From a checkpoint of a small multi-label image tagger: norm layernorm, soap at rate 0.0039.
Rows from block 8, named by matrix and row number. Rows with one number belong to one neuron. Each number is 128 + 24 x the weight over its row's rms, rounded and kept within 0 to 255. All counts start at 0. After the name is the row's rms in percent of the matrix's.
# gate: MLP gate (model.blocks.8.mlp.gate.weight, 768x192), inputs 0-191
# fc1: MLP up (model.blocks.8.mlp.fc1.weight, 768x192), inputs 0-191
# fc2: MLP down (model.blocks.8.mlp.fc2.weight, 192x768, transposed), outputs 0-191
gate.328 080 [ 75 119 112 153 117 126 143 122 132 142 135 129 136 125 104  77  91 117 148 126  95 110 169 130 125 130 128 111 130  84 133 100 149  84 134 129 147 131 194 103  90 128 122 106 118 136 120 179 123 120 136 139 118 113 125 173 126 127 117 161 124 128 105 149 139 121 155 130 141 139 134 131  73 117 103 122 107 109 117 115 139 148 143  84  86 127 151 132 128 128 152 140 104 142 124 129 108 136 123 114 126 118  91 140 108 130 129 131 122 120 112 138 117 125 125 124 117  98 128 111 128 130 112 255 119 130 141 141 127 132 131 113 111 145 105 123 114 107 171 122 113 127 149 128 160 103 124 111 137 136 116 125 123 164 128 122 153 129 127 152 132 130 142 132 117 137 125 113 119 130 128  79  93 131 145 141 104 118 210 122 136 143  92 128 163 104 129 130 180 135 114 117]
gate.329 101 [122 136 147 146 137 134 102 150 146 142 115 131 114 119 114 128 148 143 125 142 151 138 129 121 127 133 148 119  89 141  96 140 117 100 128 135 103 135 113 111 111 133 151 141 120 135 126 137 157 144 125 129  97 128 154 255 112 152 104 134 140 126 112 143 139 129 136 139 134 128 166 121 144 129 109 130 149 128 135 119 127 131 126 126 152 160 128 128 135 123 159 138 130 131 129 112 126  12 125 139 137 141 141 122 123 181 106 119 125 147 116 186 124 112 144 114 114 157 129  94 127 137 128 138 142 126 125 100 138 132 179 148 120 116 125 124 135 132 133 120 151 137 122 141 138 111 117 131 127 132 135 155 143  72 137 121 124 140 171 144  64 117 137 132 128 162 128 133 129 100 118 110 108 128 127 101 146 127 166 125 123 141 146 127 130 135 120 124 175 130 126 114]
gate.330 075 [178 128 114 127 138 127 120 121 162  93 132 128 135 137 118 142 135 126 128  52 106 112 129 150 121 134 131 111 124 138 128 167 118 164  93 150 122 133 129 128 105 128 132 133 145 110 122 137 122 130  97  69 128  82 119 123 125 115 124 120  65 129 110 126 118 130  98 134 124 133 113 122 141 141 159  79 124 111 130 225 129 118  99 112 113 135 116 176 140 134 101 115  74 125 142 125 133 118 142 134 108 118 111 133 130  81 134  88 130 138 133  95 126 112 147 136 111 139 157 153 143 112 115 144 110 138 119 124 128  98 132 128 129 125 129 115 119 150  81 136 126 129  64 199 140 122 151  92 133 237 128 124 127  67 116 146 128 110 109 127 122 129 162 111 127  87 154 133 111 107 130 132 143 155 102 137 121 148 132 136 138 143 137 107  70 128 144 157 146 127 178 136]
gate.331 085 [119 136 135 134 101 145  72 143 109 129 132 126 128 127 139 138 129 159 123 127 130 150 130 121 120 134  76  71  98 145 123 140  96 140 127  78 128  84  91 140 145 101 138 137 162 164 111 132 128 129 160 112 133 115 159 143 111 128 149 129 131 146 101 145 136 128 118 119 134 124 128 127 131 105 116 116 120 139  18 129 122 128 157 129 137 138  90 119 122 109 151 194 127 123 123 135 121 150 123 135 145 128 165 103 126 149 100 161 134 119 128 155 120 117 155 145 120  95  80 125 127 119 101 126 153 130 127 117 125 125 140 129 125 115  99 126 113   0 130 110  81 130 124 119 108 128 131  84 131 130 128 138 126 119 137 133 151 116 131 127 125 101 141 131 169 131 119 107 122 133 134 119  84 145 141 128 126 118 157 160 130 123 133 132  87 104 127 145 195 130 132 134]
gate.332 083 [ 43 123  88 137 132 117 109 129 113 132 105 125 107 157 124 105 151 129 139 121  98 139 125  68  90 113 129 129 130 115  79 121 165 156 130 132 102 136 108 139 137 212 117 123 131 125 148   0 139 146 115 124 144 129 146 134 126 139 129  73 123 103 102 112 121 122 134 150 142 114 133 112 135 131  96 121 127 129  77 133 115 140  92 131 122 135 125 137 157 137  96 128 106 125  63 126 131 128 128 129 121 134 128 119 110 105 142  88 141 135 129 108 129 119 128 111 124 116 117 120 118 135 109  93 161 145 112 127 134  98 122 129 130 145 116 108 152 118 125 123  96 128 118 150 151 110 128  59 121  72 128 124 118 124 134  56  90 131 129 117 130 133 132 132 128 172 135  91  96 128 128 128 110 156 126 112 126  87 101 120 105  77 102 145 128 142 123 152 129 144 163 139]
gate.333 082 [153 152 142 123 196 154  80 121 119 123 123 135 134 101 139 123 150 147 137 133 120 136 111 147  42 137 130 121 110 161 249 131 133 127 151 131 131 144  94 149 109 114 130 183 113 112 127 147 114 124 136  79  90 134 145 134  94 151 131 170 133 123 136 117 133 122 137 173 114 130 136 128 116 129  57 123 141 119 107 127 127 128 134 177 127 110 110 151 133 159 129 111 137  83 126 115 158 132 169 124 117 144 128 146 135 132  98  96 146 135 106 139 161 120 135 158 133 123 128 107 140 145 102 122 131 125 130 141 148 111 118 137 132 144 129 115 104 127 128 136 114 134 127 132 142 101 127 125  71 137  41 129 133 128 136 132 118  93 171 128 122 129 146  89  71 104 129 130 101 121 169 208 128 134 138 120 123 118 129 134 114 133 128 119 127 131  96 116 129 118 145 108]
gate.334 085 [116 130 119 132 102 123 120 137 129 132 126 133 113 123 116 126 106 100 133 113 111 116 123 131 116 138  91 118 125 136 149 115 129 128 120 136 117 141 138 120 143 113 124 108 124 133 129 144 135 133 123 146 139 141 119 245 104 129 129 129 120 166 125 104 100 175 112 130 125 122 124 120 178 115  97 159 134 113 132 126 148 128 104 103 135 109 113 127 110 126 136 212 140 120 109 129 117 127 128 191 150 110 153 118 118 110 135 121 227 118 124 135 173 117 151 121 128 177 128  87 142 129 151 139 139 130 122 138 126  34 145 123 140 171 174 136  72 121 131 122 110 119 120 131 133 132 139 135 128 122 125 127 109 133 123 121 209 139 129 136 129 130 101 165  99 144 102  83 124 154 109 109 128 119  50 141 133 129 152 128 137  86 126 130 133 102 122 124  86 150 127 132]
gate.335 108 [135 159 170 131 136 129 132 114 138 126 151 116 123 139 135 140 114 140 166 128 144 115 113 125 126 133 158 132 145 124 142 138  97 205 128 135 125 132 115 170 188 137 125 125  74 127 103 135 114 124 137 124 116 122 124 110 134 135 108 127 181 124 124 139 145 126 128 115 130 137 147 172 127 133  66 127 127 136 131 153 132 140 129 166 133 129  79 130 130 139 125 125 128 113  17 144 131 169 117 121 146 255 101 130 128 128 132 128 119 123 122 136 131  89 142 128 154 155 138 133 122 132 119 122 129 104 137 131 151 131 131 131 151 125 130 130 127 106 129 138 125 128 166 137 129 118 144 161 114 129 111 122 128 137 124 127 125  93 122 135 131 112 119  90 115 161 112 123 146 129 115 135 114 101 142  93 131 110 125 128 126 126  96 128 128 143 128 125 115 125 130 122]
gate.336 076 [151 114  76 102 112 134 123 128  72 169 115 127 142 161 124 137 162 136 130  91  56 147  54 135 139 186 143 116 123 145 126 123 129 111 118 117 127 120 109 129  95 129 128 122 199 132  95 143 154 127 122 160 143  99 148 128  94 128  86 148 148 129 131 125 142 174 137  91 173 124 109 122 144 160 122 137 117 143 154 131  92 116 100 105 107 144 124 151 157 123 133 145 122 159 132 164 130 108 122 113 127 120 108 133 144 122 127 123 122 123 138 153 122 144 133  50 128 109 132 128 150 118 146  82 164 174 137 109 144  62  91 127 102 148 131 126 138 105 149 126 121 127 124 144 136 131 121 137 123 142 124 145 122 128 135 120 129 187 124 143 116  99 118 151 172 118 110 146 158 142 125 126 124  88 184 116 139 146 129 153 163  85 141 145 133  55 100 119 116 123 137 131]
gate.337 524 [114 128 130 126 127 128 121 125 127 134 130 130 126 128 128 124 127 131 128 128 129 125 130 127 129 128 127 127 127 131 129 130 126 126 128 118 127 128 120 128 129 128 130 125 131 138 130 126 128 127 129 127 129 119 128 129 128 122 127 130 128 160 126 133 125 128 128 128 122 130 127 127 127 130 127 128 129 125 126 128 124 128 126 127 128 126 128 134 127 127 127  89 131 130 128 121 118 123 129 128 135 128 128 130 134 127 207 127 128 134 123 126 120 129 129 130 129 128 129 129 128 130 129 130 122 101 127 130 128 126 127 129 129 129 127 122 130 168 128 127 130 255 129 128 128 128 128 128 127 128 129 130 124 128 130 128 130 129 129 124 129 129 129 130 130 134 125 130 130 129 129 132 127 130 129 128 128 127 130 127 127 130 139 124 124 125 130 128 128 126 129 129]
gate.338 081 [134 139 149 128 129 141 128 155 166 144 254  78 114 119 144 122 138 135 128 127 104 124 127 119 146 126 133  82  99 120  87 135 165 114 110 130  88 136 118 143 148 113 146 120 101 139  84 189 119 110 126 143 110 152 112 117 109 132 132 131 126 128 116 114 127 146 107 124 128 122 123 131 132 141 142 101 128 120 109 140 133  99 171 104 154 128 134  96  85 119  88 119 126 140 124  70 121 133 110 100 180 149  81 124 116 107 104 105 125 177 124 127  83 138 121 133 148 122 154 109 113 112 131 131 115 107 115 127 128 109 147 120 128 177 130 100 165 125 158 118 129 128 123 155 141 143 121 221 126 137 137 101 182 124 137  79 127 127 131 153 131 135 117  98 123 129 143  98 118 134 125 127 148  96 129 142 116 184 147 143 112 112 126 135 136 112 178 122  75 139 148 113]
gate.340 083 [106 110 125  98 128 112 125 129 152 159 129 142 101 129 134 102 121  96 116 131 161 135 124 125 138 134 162 110 126 124 122  37 166 177 161 139 138 119 127 115 194 135 123 157 152 105 129 124 139 133 125  96 162 136 118 140 124 144 123 163 128 120 106 121 160 107 136  31 108 150 134 132 119 114 124 152 146  96  91 157 126 149 112 122 110  94 122 131 166 154 113 118 127 128 111 132 126 119 133 132 129 128 155 124 125 139   0 137 165 122 145 115 131 130 133 124 118 123 138 124 144 132 126 140 131 148 132 143 129 158 128 113 125 116 121 125 150 127 109 125 126 162 128 157 168 118 120 121 129 168  87 140  97 140 141 137 139 165 148  94 140 126 188 172 141 126 126 129 108 153 131 171  71 139 122 118 149 138 143 120 138 139 139 131 100 114  83 151 134 141 113 149]
fc1.328 077 [152 133 135 128 122 130 113 132 137  81  64  75 132 127 149 125 146  65 132 130 123 133 120 107 109 134 143 103 135 115 138 138 106 150 146 133 114 105 121 156 146  61 144 124 124 130 120 156 139 127 111 125 131 128 150 167 146 160 146 203 127 146 133 127 153 186 113 128  90  92 149 132 183 132 120 141 144 144 114  16 120 119 112  98 117 149 139 129 121 148 118 131 104 108 120 124 193 135 122 130 130 147 143 138 102  97 121 128  83 169 112 144 116 122 113 119 125 151 123  90 171 127 112 132 119 106 151 124 148 144 128  85 141 126 129 100 134 165 123 140 145  85 130 175 159  97 138 130 127 141 140 134 186 123 126 128 123 116 125 120 104 137 140 130 135 109 111 114 116 105  72 129 138 137 154 135 145 130 136 176 141 131 131  69 122 160 128 129 146  98 128 128]
fc1.329 067 [169 126 138 130 121 135  81 126 120 135 126 128 127 140 123  96 128 128 159 104 128 107  59 119 125 128 131 124 130  57 122 158 127 111 101 129 162 119 135 131  94 117 203 126 166 138 141 132 123 113 186  97 123 125 106  88 120 168 146 116 120 127 155 113 111  96 128 111 128 128 137 143 129 128 125 148 155 121 120 125 142 150  95 146 157 161 126 124 119  54 115 126 129 126 108 116 134 131 140 114 144 125 131 134 186 148 128  72 148 123 131 163 119 142  89 181 121 143 117 200 148 113 110 124 129 124 148 139 123 127  71 164 101 106 131 114 128 152 129 137 126  93 128 140 171  80 139 138 111 137 134 114 129 104 166 122 117 104 127 126 126 147  86 117 127 100 149 127 129 112 136 180 103 123 122 195  93 158 133  99 126 110 123 127 154 111 143 105  64 132 154 132]
fc1.330 077 [142 127 255 136 127 120 115 101 143 104 130 153 146 130 113 135 167 122 144 149 130 124 119 128 127 137  62 141 127 121 134 144 120 135 116 112 121 102 131 157 169 128 117 148 160 143 128 126 145 125 120 139 110 128 160  77 118 128 114 133 133 117 134 129 137  97 136 155 104 139 129 128 135 147 153 128 120 126 111 129  43 125 128 127 120 137 115 147 119 139 130 114 120 135 127 182 131 129 115 148 123 130 148 139  72 132 131 134 149 131 146 120 150 132 143 124 110 124 128 100 140 126 166 124 154 107 153 131 179 123 128 126 119 128 153 141 123 139 102 131 129 110 130 131 120 115 132 167 131 126 134  94 130 140 134 132 115  73 129 130 136 133 134 137 154 143 162 149 127 155 156 131 124 106 140 137 127 132 118 134  83  97 143 199 130 108 116 159  23 153 102 122]
fc1.331 081 [123 174 122 173 130 135 119  98 149 114 124 163 127 138 132 123 173 101 129 123 107 110 142 112 122 136 130 131 132 143 107 123 129 149 134 128 128 167 128 128 163 129 111 141 118 130 140 125 179 115 133 142 132 143 133 121 130 128 140 123 126 140 114 156 128  89 104 119 157  38  93 102 116 117 117 125 108 138 145  84 165 121 135 124 141 126 150 155 127 156 128  97   3 127 141 146 115 111  94  69 125  93 121 147 128 111 128 121 124 117 180 181 134 134 142 128 134 126 127  58 125 166 101 137 133 102 176 130 167 120  89 174 118 200  98 120 139 147 142 101 118 116 152 177 123 140 135 110 172 124 123 126 135 121 130 137 147 117 128 103 131 109 131 109 170 110 109 100 127 127 115  89 101 109 143 127 133 155 127 128 128 169 118 132 118 120 141 119 126 132 137 127]
fc1.332 070 [127 148 146 135 132 145 138 162 130  83 158 169 119 150 126 122 122 127 128 111 143 109 137 122 109 127 233 113 106 147 152 173 146 140 124 115 107 129 126 113  84 115 102 128 127 143 120 123 138 132 133 144 147 128 178 141 143 128 116  99 124 157 141 125 104 132 114 130 121 161 137 152 131 101 125 116 164 179  71 107 127 144 142 177 129 109 124 135 123  84 157 137 145 129 126 131 106 133 130 132 137  75 136 146 126 111 141  95  89 100 143 139  98  82 155 125 217 104 109 127 157 127  91 124 137 190 130  98 151  80 133 127 129 139 145 124 149 111 117 129 131  84 130 132 125 134 129 123 132 142  97 109 138 162 123 133 157 104 127  76 126 121  52 145 150 123 135 112 128 121 111 129 124 112 111 116  82 171 146 130 112  88  73 143 145 122 121 142 127 128 145 116]
fc1.333 070 [181  99 158 151 144 126 125 148 133 126 120 204 127 163 131  99 115  88 149 129 123 145 117 118 120 132 107 141 157 136 125 130 124 108 140 111 120 108 160 122 119 142 143 129 121 117 131  88  80 114 123 148 135 142 132 133 103 130 122 129 116 126 148 134 150  61 132 124  93 121 145 122 131 132 142 120 135 127  28 131 117 129 140 134  96 136 132 136 140  77 144  87 132 124 116 106 153 115 101 121  69 108 134 128  92 100 140  93 124 127 114 124 129 139 149 136 120  93 103 117 109 155 105 135 147 196 117 172 117 119 194 168 150 131 148 114 110 144 128 163 133 133 125 104 135 136 145 118 147 129  76 114 133  80 129 125 119 207 127 110 142 117 153 120 113 140 127 191 130  99 128 118 134  66 130 127 126 132  82 119 130 124 128 176 135 118 133 136 125 151 104 158]
fc1.334 076 [119 110 132 128 133 121 107 140 130 137 120 110 129 139 152 101 125  98 130 130  84 173 133 124 106 188 139 106 128 125 114 152 117 131 152 138 122 119 111 127 146 128  94 129 128 123 117 139 118 141 125 155 137 104 132  49 185 141 113 126 106 157 131 148 133 136 127 126 191 117 131 165  98 152 126 101 119 100 124 124 124 162 128 120 115 115 137 140 154 131 248 128 115 142 118 112 153 142  70 161  91 141 137 139 133 133 118 110 113 115  79 134  37  92 156 166 118 127 123 126 126 131 149 127 102 139 141 121 131 124 116 122 132 108 126  88 154 126 134 128 111 131 121 135 119 124 168 128 131 124 119 132 170 130 127 167 106 146  85 128 120 125 150 133 141 127 129 125 127 116 145 125 114 143 104 205  59 140 144 119 124 110 143  63 151 116 108 114 130 144 139 139]
fc1.335 093 [130 147 104 146 146 131 129 117 255 131 127 147 135 134 119 129 151 126 118 166 112 122 143 124 148  98 139 116 151 112 148 129 149 148 110 140 142 115 132 113 115 144 148 146 129 130 130 100 132 117 143 118 119  93 126 131 142 127 124 126 126 141 127 123 114 130 110 120 123 148 127 117 122 128 127 117 152  87 136 182 125 116 143 100 120  95 106 103 133 121 138 133 135  87 143 127 151 164 137 125 145 127 113 105 120 147 118 138 214 131 130 130 109 128 138 121 130 125 138 124 129 114 102 127 107 127  94 173 123 129 131 163 141 182  95 116 123 138 124  81 139 114 100 122 150 126 115 133 121 128 134 165 133 121 121 132 143 122 125 108 142 144 113 162 120  78  98 135 105 149 123 154 116 129 125 140 126 133 120 119 132 136 131 138  82 122 135 148 118 123  99 146]
fc1.336 070 [104 129 139 136 128 123 102 122 126  79 138 124 167  89 127 133 115 127 122 176 127 164 134 124 102 132 123 136 108 178 125 120 121 127 120 126 133 121 113 122 128 134 108 127 108 111 118 107 110 169 124 154 117 135 160 132 145 123 124 158 129 120  98 110  97 147 127 116 104 130  96 119 127 129 148  77 135  98 120 133 127 124 124 107 129 201 111 132 120  49 122 120 101  99 177 119 148 113 135 141 121 117 130  89 112 124 124 128 122 132 144 112 126  81 145 119 120  92 126 145 132 112 131 118 104 142 150 171 124 105 197 127 121 122 165 130  74 127 114 135 157  89 108  87 123 106 169 151  67  89 169 102 158 132 103 170 156 157  81 120 142 120 112 131 123 118 100 132 134 134 105 151 125 136 120 129 152  82 149 110 110 152 120  69 160 137  72  90 126 106 139 187]
fc1.337 338 [128 115 116 129 129 128 127 132 105 104 125 132 130 132 177 130  91 122 127 123 127 131 119 124 133 129 134 108 128 128 131 130 125 154 131 146 126 131 137 128 124 130 129 140 130 110 129 130 152 128 136 127 125 140 131 128 118 115 128 119 122 128 204 127 124 130 127 125 124 128  82 134 129 131 131 122 126   0 130 143 122 132 127 130 129 127 126 131 122 125 137 128 135 124 172 132 130 159 131 119 128 128 130 129 131 126 130 120 124 129 128 128 128 125 126 127 128 129 129 133 131 125 129 129 115 132 158 130 138 121 136 125 127 121 131 118 131 128 125 127 131 134 129 121 131 126  48 117 125 134 138 148 126 124 122 123 124 126 117 132 118 128 124 124 132 122 122 140 130 125 121 132 130  83 127 127 126 130 126 128 127 112 133 124 125 125 137 122 129 130 125 131]
fc1.338 070 [143 145 127 151 129 122 127  71 135 136 134 133 130 119 162 139 144 140 174 101 124 143 121 154 121 140 132 129 156 155 145 110 163 144 149 134 118 118  97 124  86 112 174 133 115 126 121 150 110 136 142 226 152 110 123 131 135 158 144 129 142 103 125 236 121 122 174  95 126 126 124 126 135 156 130 129 132 163  83 117 135 127 136 131 131 163 113 109 130 130 126 130 113  75 135 171 100 101 114  95  87 140 153 114  77 129 194 108 154 140 135 104 138 163 117 114  91 115 134 140 125  86 128 117 159 114 155 155 127 128 150 128 121 121 132 112  94 114 112 122 147 156 123  89 154 125 133 135 131 123 147 143 120 118 139 130 141 109  92 124 104 124 106 135 171 109  90 150 114 126  92 115 158 114 127 155 114 152 151  73 145 114 139 147 149 163  92 127 126 106 157 169]
fc1.340 083 [ 22 128 148 125 131 139 125  71 139 194 123 117 128 145 132 124 133 122 150 137 115 140 186  90 128 144 124 116 131 145 126 136 128 153 145 197 147 124 116 131 145 120 133 142 146 103 140 118 152 173 130 123 135  99 125 132  81 125 124 114 138 129 129 152 133 119 126 122 141 186 129 127 123 127   8 120 130 134 199 158 125 129 160 136 124 129 122 136 157 107 133 140 122 126 128 101 135 116 132 124 150  99 112 134 120 188 149 130 142 159 126 124 158 138 124  99 138 161 137 197 113 125 133 107 128 122 134 116 112 122 117 132 129 124 225 169 115 175 131 122 109 130 133 124 122 135 132 129 128 144 132  88 110 107 117 125 136 128 127 129 135 109 125 131 134 170 125 135 127 183 140 143 121 117 139 119 125 144 113 144 117 125 153 126 122 140 126 108 137 111 128 128]
fc2.328 073 [102 129 112 161 137 104 143 133 151 124 146 128 130 175 185 130 111 150 106 129 129 139 135 128 128 126 130 129 131 156 123 162 134  98 138 124 117 134 139 148 128 107 137 120  34 138 127 149 148 166 128 136 145 153 129 112 123 119 129 130  85 112 147 129 108 114 140  98 129 136 113 110  83 128 107 142 146 138 127 145 127  67  40 121 116 118 128 135  99 162 142 136 119 130 112 128 130 190 160  89 133 140 134 120 103 134 150 121 127 165 127 117 152 142 138  91 206 126 129 111 148 188 128 100 133 135 123 113 126 223 121 117 146 143 145  89 120 143 177 124 137 103 126 126 126 168 122 112 116 159 105 109 124 123 130 147 138 105 129 113 137 180 137 156 123 105 138 148 122 121 124 121 139 131 104 127 119 125 104 127 139 156 162 182 174 127 137 125 163 172 104 135]
fc2.329 071 [ 87 143  96 119 152 158 126 164 123 153 118 127 124 124 128  94  78 158 145 129 134 127 127 136  94 164 118 148 109 139 118 120 168 104 112 174 136 124 170 135 147 108 108 126 107 179 168  98 141 143 157 150 137 128 157  94 137 144  67 173 148 116 137  68 142 161 154 171 113 135 156 114 135 128 144 117 122 125 108 110 114 130 125 157 181 138 188 131 148 132 177 100 155 102 135 113 154 115 126 132 109 168 143 131 145 126 100 138 116  98 132 134  71  84 108 129 128 136 145 101 127 146 145 114 142 125 110 136 116 136 129 132  93 142 105 137 116 182 126 100  89 138 143 114 120 125 133 125 124 113 123 205 137 142 129  79 146 132 157 145 161 101 135 118 183 168 118 104 128 125 137 111 116  82 117 126 144  98  84 102 127 165 128 121 155 129 129 126 145 128 103 148]
fc2.330 085 [135 128 125 131 124 116 124 126 131 131 127 151 131 150 141 141 130 131 116 134  95 127 123 127 127  79 140  96  91 120 151 179 105  89  85  96 134 119 130 101 218 113 170 138 113 128 135 140 133 144 147 115 144 150 139 120 117  94 129 139 131 125 130 133 134 127 127 150 164 114 182 131 170 153 130 165 124 119 142 129 124 149 114 129 123 177 121 161 131 170 127 154 160 130 123 126 107 132 163 185 136 146 143  65 163 155 154 128 106 135 144 122  93 160 237 162 124 131 110 153 153 126 123 130 126 207 151 105 143 125 115 124 130 109 133 128 117 160 134 126 127 120 139 129 145 138 134 103 196 109 132 128 134 108 131 134 126 155 130 133 123 130 160 137 168 128 126 129 108 158 147 152 197 128 123  98 125 130 122 105 113 127  67 134 129 145 124 119 129 109 129 148]
fc2.331 069 [113 139 117 128 149 136 129 123 134  95 132 158 103 102 111 145 129  67 115 101 143  81  70 137 156 121 156 135 127  95  78 133 124 154 175 150 146 135 116 134 146 139  74 153 126 153 146 136 106 136 124 106 119 130 131 107 140 158 127 129 165 151 128 130 175 133 131 133 162 123 121 146 160 123 146 121 127 127  77 146 134 119 153 112 234 116 154 134 171  83  71 147 128 150 170 135 119 153 133 129 129 125 135 146 120 115  95 123 155 139 225 135 101 110 138 151 119 132 120 162 138 121  82 117 121 115 133 114 139 152 155  99 117  93 137 126 118 133 132 143 138 140 124 150 147 123 118 165 133  97 143 125 125 168 145 115 130  87 158 120 164 110  94 108 130 134 114 158 115 111 111 143 153 133 175 140 152 150 141 129 178 127 128 138 130 121 110 128 120 119 167 134]
fc2.332 083 [ 99 142  97 128 171 114 145 117 143 144 138 118 137 135 125 122  33  89 116 117 151 124 129 139 152 147 117 134 105 115 109 128 133 130 126 120 130 152 113 122 133 122 108 138 113 183 127 157 133 125 124 167 149 122 121 133 114 128 173 109  86 149 139 125 121 141 127 195 125 147 182 155 116 186 124  99 140 239 149 136 131 120 124 106 128 122 126 128 126 118 134  92 125 186 130 128 158 119 151 185 151 117 124 134 122 120 108 185 148 144 128 130 125 119 137 118 128 149 105 121 119 124 140 188 111  97 109 126 150 134 128 121 133 134 118 125  60 131 126 142 147 155 128 179 151 110 146 125 160 135 118 126 125 175 152 133 125 112 127  99 103 147 158 114 159 158 111 130 131 117 135 201 122 141 117 111 140 150 114 120 153 129  92 122 102 111 146 121 117 128 148 114]
fc2.333 078 [148 127 130 120  96 143 109 137 133 127 159 163 108 135 133 158 135 128 113 126 162 117 110 124 127 107 175 121 132 151 124 106 105  95 207 127 148 152 101 127 132 157 165 130 119 198 117 129 124 128 109 151 128 140 128 124 150 124 147 125  93 141 120 134 124  98 118 128 105 117 115 125 132 127 122 128 119 130 136 155 135 147 128 128 116 118 138 131  88 152 128 109 126 120 132 124 112  86 127 133 114 113  96 171 116 131  56 125 162 109 156 136 127 114  98 125 137 118  69 120 140 152 128 127 114 130 105 121 128 130 139 106 127 147 109 107 121 127 255 179 177 137 134 102 132 139 131  88 131 167 122 123  83 141 145  81 126 147 180 152 136 125 144 119 128  69 107 116  90 141 136 155 146 125 120  98 112 128 126 129 128 138 109 123 121 154 152 165  98  78 134  83]
fc2.334 081 [143 128 117 140 102 140 124 132 121 131 126 115 114 105 121 127 159 135 153 162 139 150  62  82 134 111 200 189 141 130 146 136 127 157 184 125 144 104 122  85 140 115 160 137 146 115 133 138 117 117 126 127 131 124 161 115 147 141  17 100 139 117 144 115 147 126 116 172 129 103 141 125 128  78 148 140 120 139 131 168 114 124 105 115 190 127 161 174 126 117 130 151 125 146 117 129 113 120 122 129 134 104 142 163 120 123 128 134 109 177 127 126 119 156 132 120 129 141  93  40  62  95 118 130 126 119 126 122 114 131 161 133 130 108 128 131 127 125 168 120 140 124 164 141 112 110 126 131  62 119 129 106 134 123 128 126 143 117 144 125 111 120 124 148 132 134 123 131 184 134 120 106 183 112 136 129 125 117 102 153 128 128 124 138 124  85 129 138 126 185 110 126]
fc2.335 080 [137 122 132 126 135 140 123 130 185 136 128 119 128 108 117 141 111 118  99 129 124 126 139 126 103  99 129 148 121 156 122 102 129 132 145 122 137 161 161  76 129 128 137 134 130 169 181 130 107 138 129 116 143 151 115 137 133 137  44 134 102 119 114 159 133 123 136 132 117 137 125 155 127  77 122 126 101 168 137 124 142 129 129 156 148 143 117  86 157 176 122 117 131 133 135  74 128 135 119 148 144 135 134 132 169 129 127 176 120 133 119 135  84 149 112 129 124 164 133 103 136 132 145 141  97 127 118 140 126 193  49 113 157 160  90 134 127 236 160 125 105 140 110 100 134 136 145 133 100 120 128 145 111 193 108 120 123 124 114 154 113 160 127 144 117 149 113 123 124 172 195 108  98  97 108 111 129 140 110 127 176 140 127 124 164 109 132 119 137 111 149 114]
fc2.336 089 [128 119 120 100 124 115 124 127 142 134 121 129 108 126 124 139 156  92 131 125 138  95 141 109 120 129 128 127 122 193 104 132 137 125 151 155 129 123 145 129 107 124 157 156 104 150 116 139 125 117  78 155 179 129 172 100 124  97 127 134 152 122 129 127 131 128 131 255 121 127 134 137 125 140 105 126 173 126 123 122 132 131 136 134 149 137 143 133 118 123 111 108 137 125 173 121 137 129 142 116 132 126 133 136 197 134 132 116 139 133 139 127 105 124 110 125 119 153 158 127 137 129  94  95 131 118  68  99 140  99 192 165 104 128  89 133 121 123 140 147 145 159 116 135 123 147 107 150 148 128 130 102 121  62 162 132 117 100 109 139  88 166 112  99 126 131  84 133 118 115 113 145 164 129 149  51 120 133 115 112 101  99 127 122 114 128 204 135 116 146 121 118]
fc2.337 230 [128 128 128 126 124 125 135 124 128 204 123 126 127 133 127 126 124 127 147 128 129  12 124 131 133 140 127 128 115 128 143 145 128 127 124 127 125 128  97 129 126 120 130 127 126 128 125 125 130 130 127 130 125 132 128 130 130 125 127 235 129 127 113 125 132 136 126 120 129 125 131 128 126 128 133 126 121 227 125 128 126 128 128 130 125 122 127 129 136 124 129 132 122   0 127 127 123 128 121 135 125 130 121 133 117 130 110 133 122 129 146 131 129 144 128 132 129 135 127 124 148 133 122 130 131 130 126 128 128 131 127 129 118 132 119 125 128 139 129 135 130   0 131 126 131 122 136 119 131 125 113 130 147 125 128 110 140 133 130 135 128 129 127 130 127 134 120 126 132 133 123 134 129 137 128 131 128 125 147 131 125 133 149 144 130 127 125 128 125 131 128 128]
fc2.338 073 [134 123 127 154 137 129 180 113 119 126 100 124 125 133 123 136 110 151 109 127 130 131 125 156 131 121 120 134 131 145  88 154 147 116 132 115 135 137 121 115 151 130 102 112 127 148 120  97 126 124 156 131 128 126 122 130 144 121 125 121 128 124 116 121 130 103 150 190 147 178 105  73 143 130  84 124 134 140 108 127  64 119 143 131 130 157 132 114 123 105 166 127 117 116 115 116 143 102 202 120 135  99 101 129 144 117 121  96 197 109 139  96 126 126 124 119 167 107 176 127 135 100 116 122 116 134  49 103 168 128 149 134  97 132 143 112 135 146 122 140 116 112 128 117 107 148 158 126  94  94 122 164 148 109  88 135 155 158 146 152  65 135 143 122 121 129 124 122 159 121 141 195 119 130 143 151 132 164 153 208 124 155 108  73 150 139 138 121 146 150 177 185]
fc2.340 104 [ 82 126 139 124 128 119 168 129 155 128 150 122 121 139 127 128 126 132 128 113 130 134 153 120 115 140 127  89 136 130  86 122 122 104 109 135  91 128 102 108 112 162 167 125 126 140 122 162 184 136 129  85 138 143 104 122 149 109 100 131 106 145 126 147  98 168 130 135 129 125 128 122 118 143  98 178 123 121 133 113 115 131 200 126 159   0 130 132  99 123 135 135 152 143  79 116 108 130 109 139 128 119 120 128 130 139 118 132 126 117 126 141 144 155 131  89 133 142 105 138 114 127 123 138 140 149  81 131 154 158 114 104 133 145 128 119 113 112 104  97 122 160 100 137 127 114  54 123 135 127 147 106 149 115 127 127 129 129 178 124 128 140 148 136  85 134 139 108 116 135 140 137 125  62  52  95 113 126 119 129 161 143  94 131  83 135 125 127 126 150 145 112]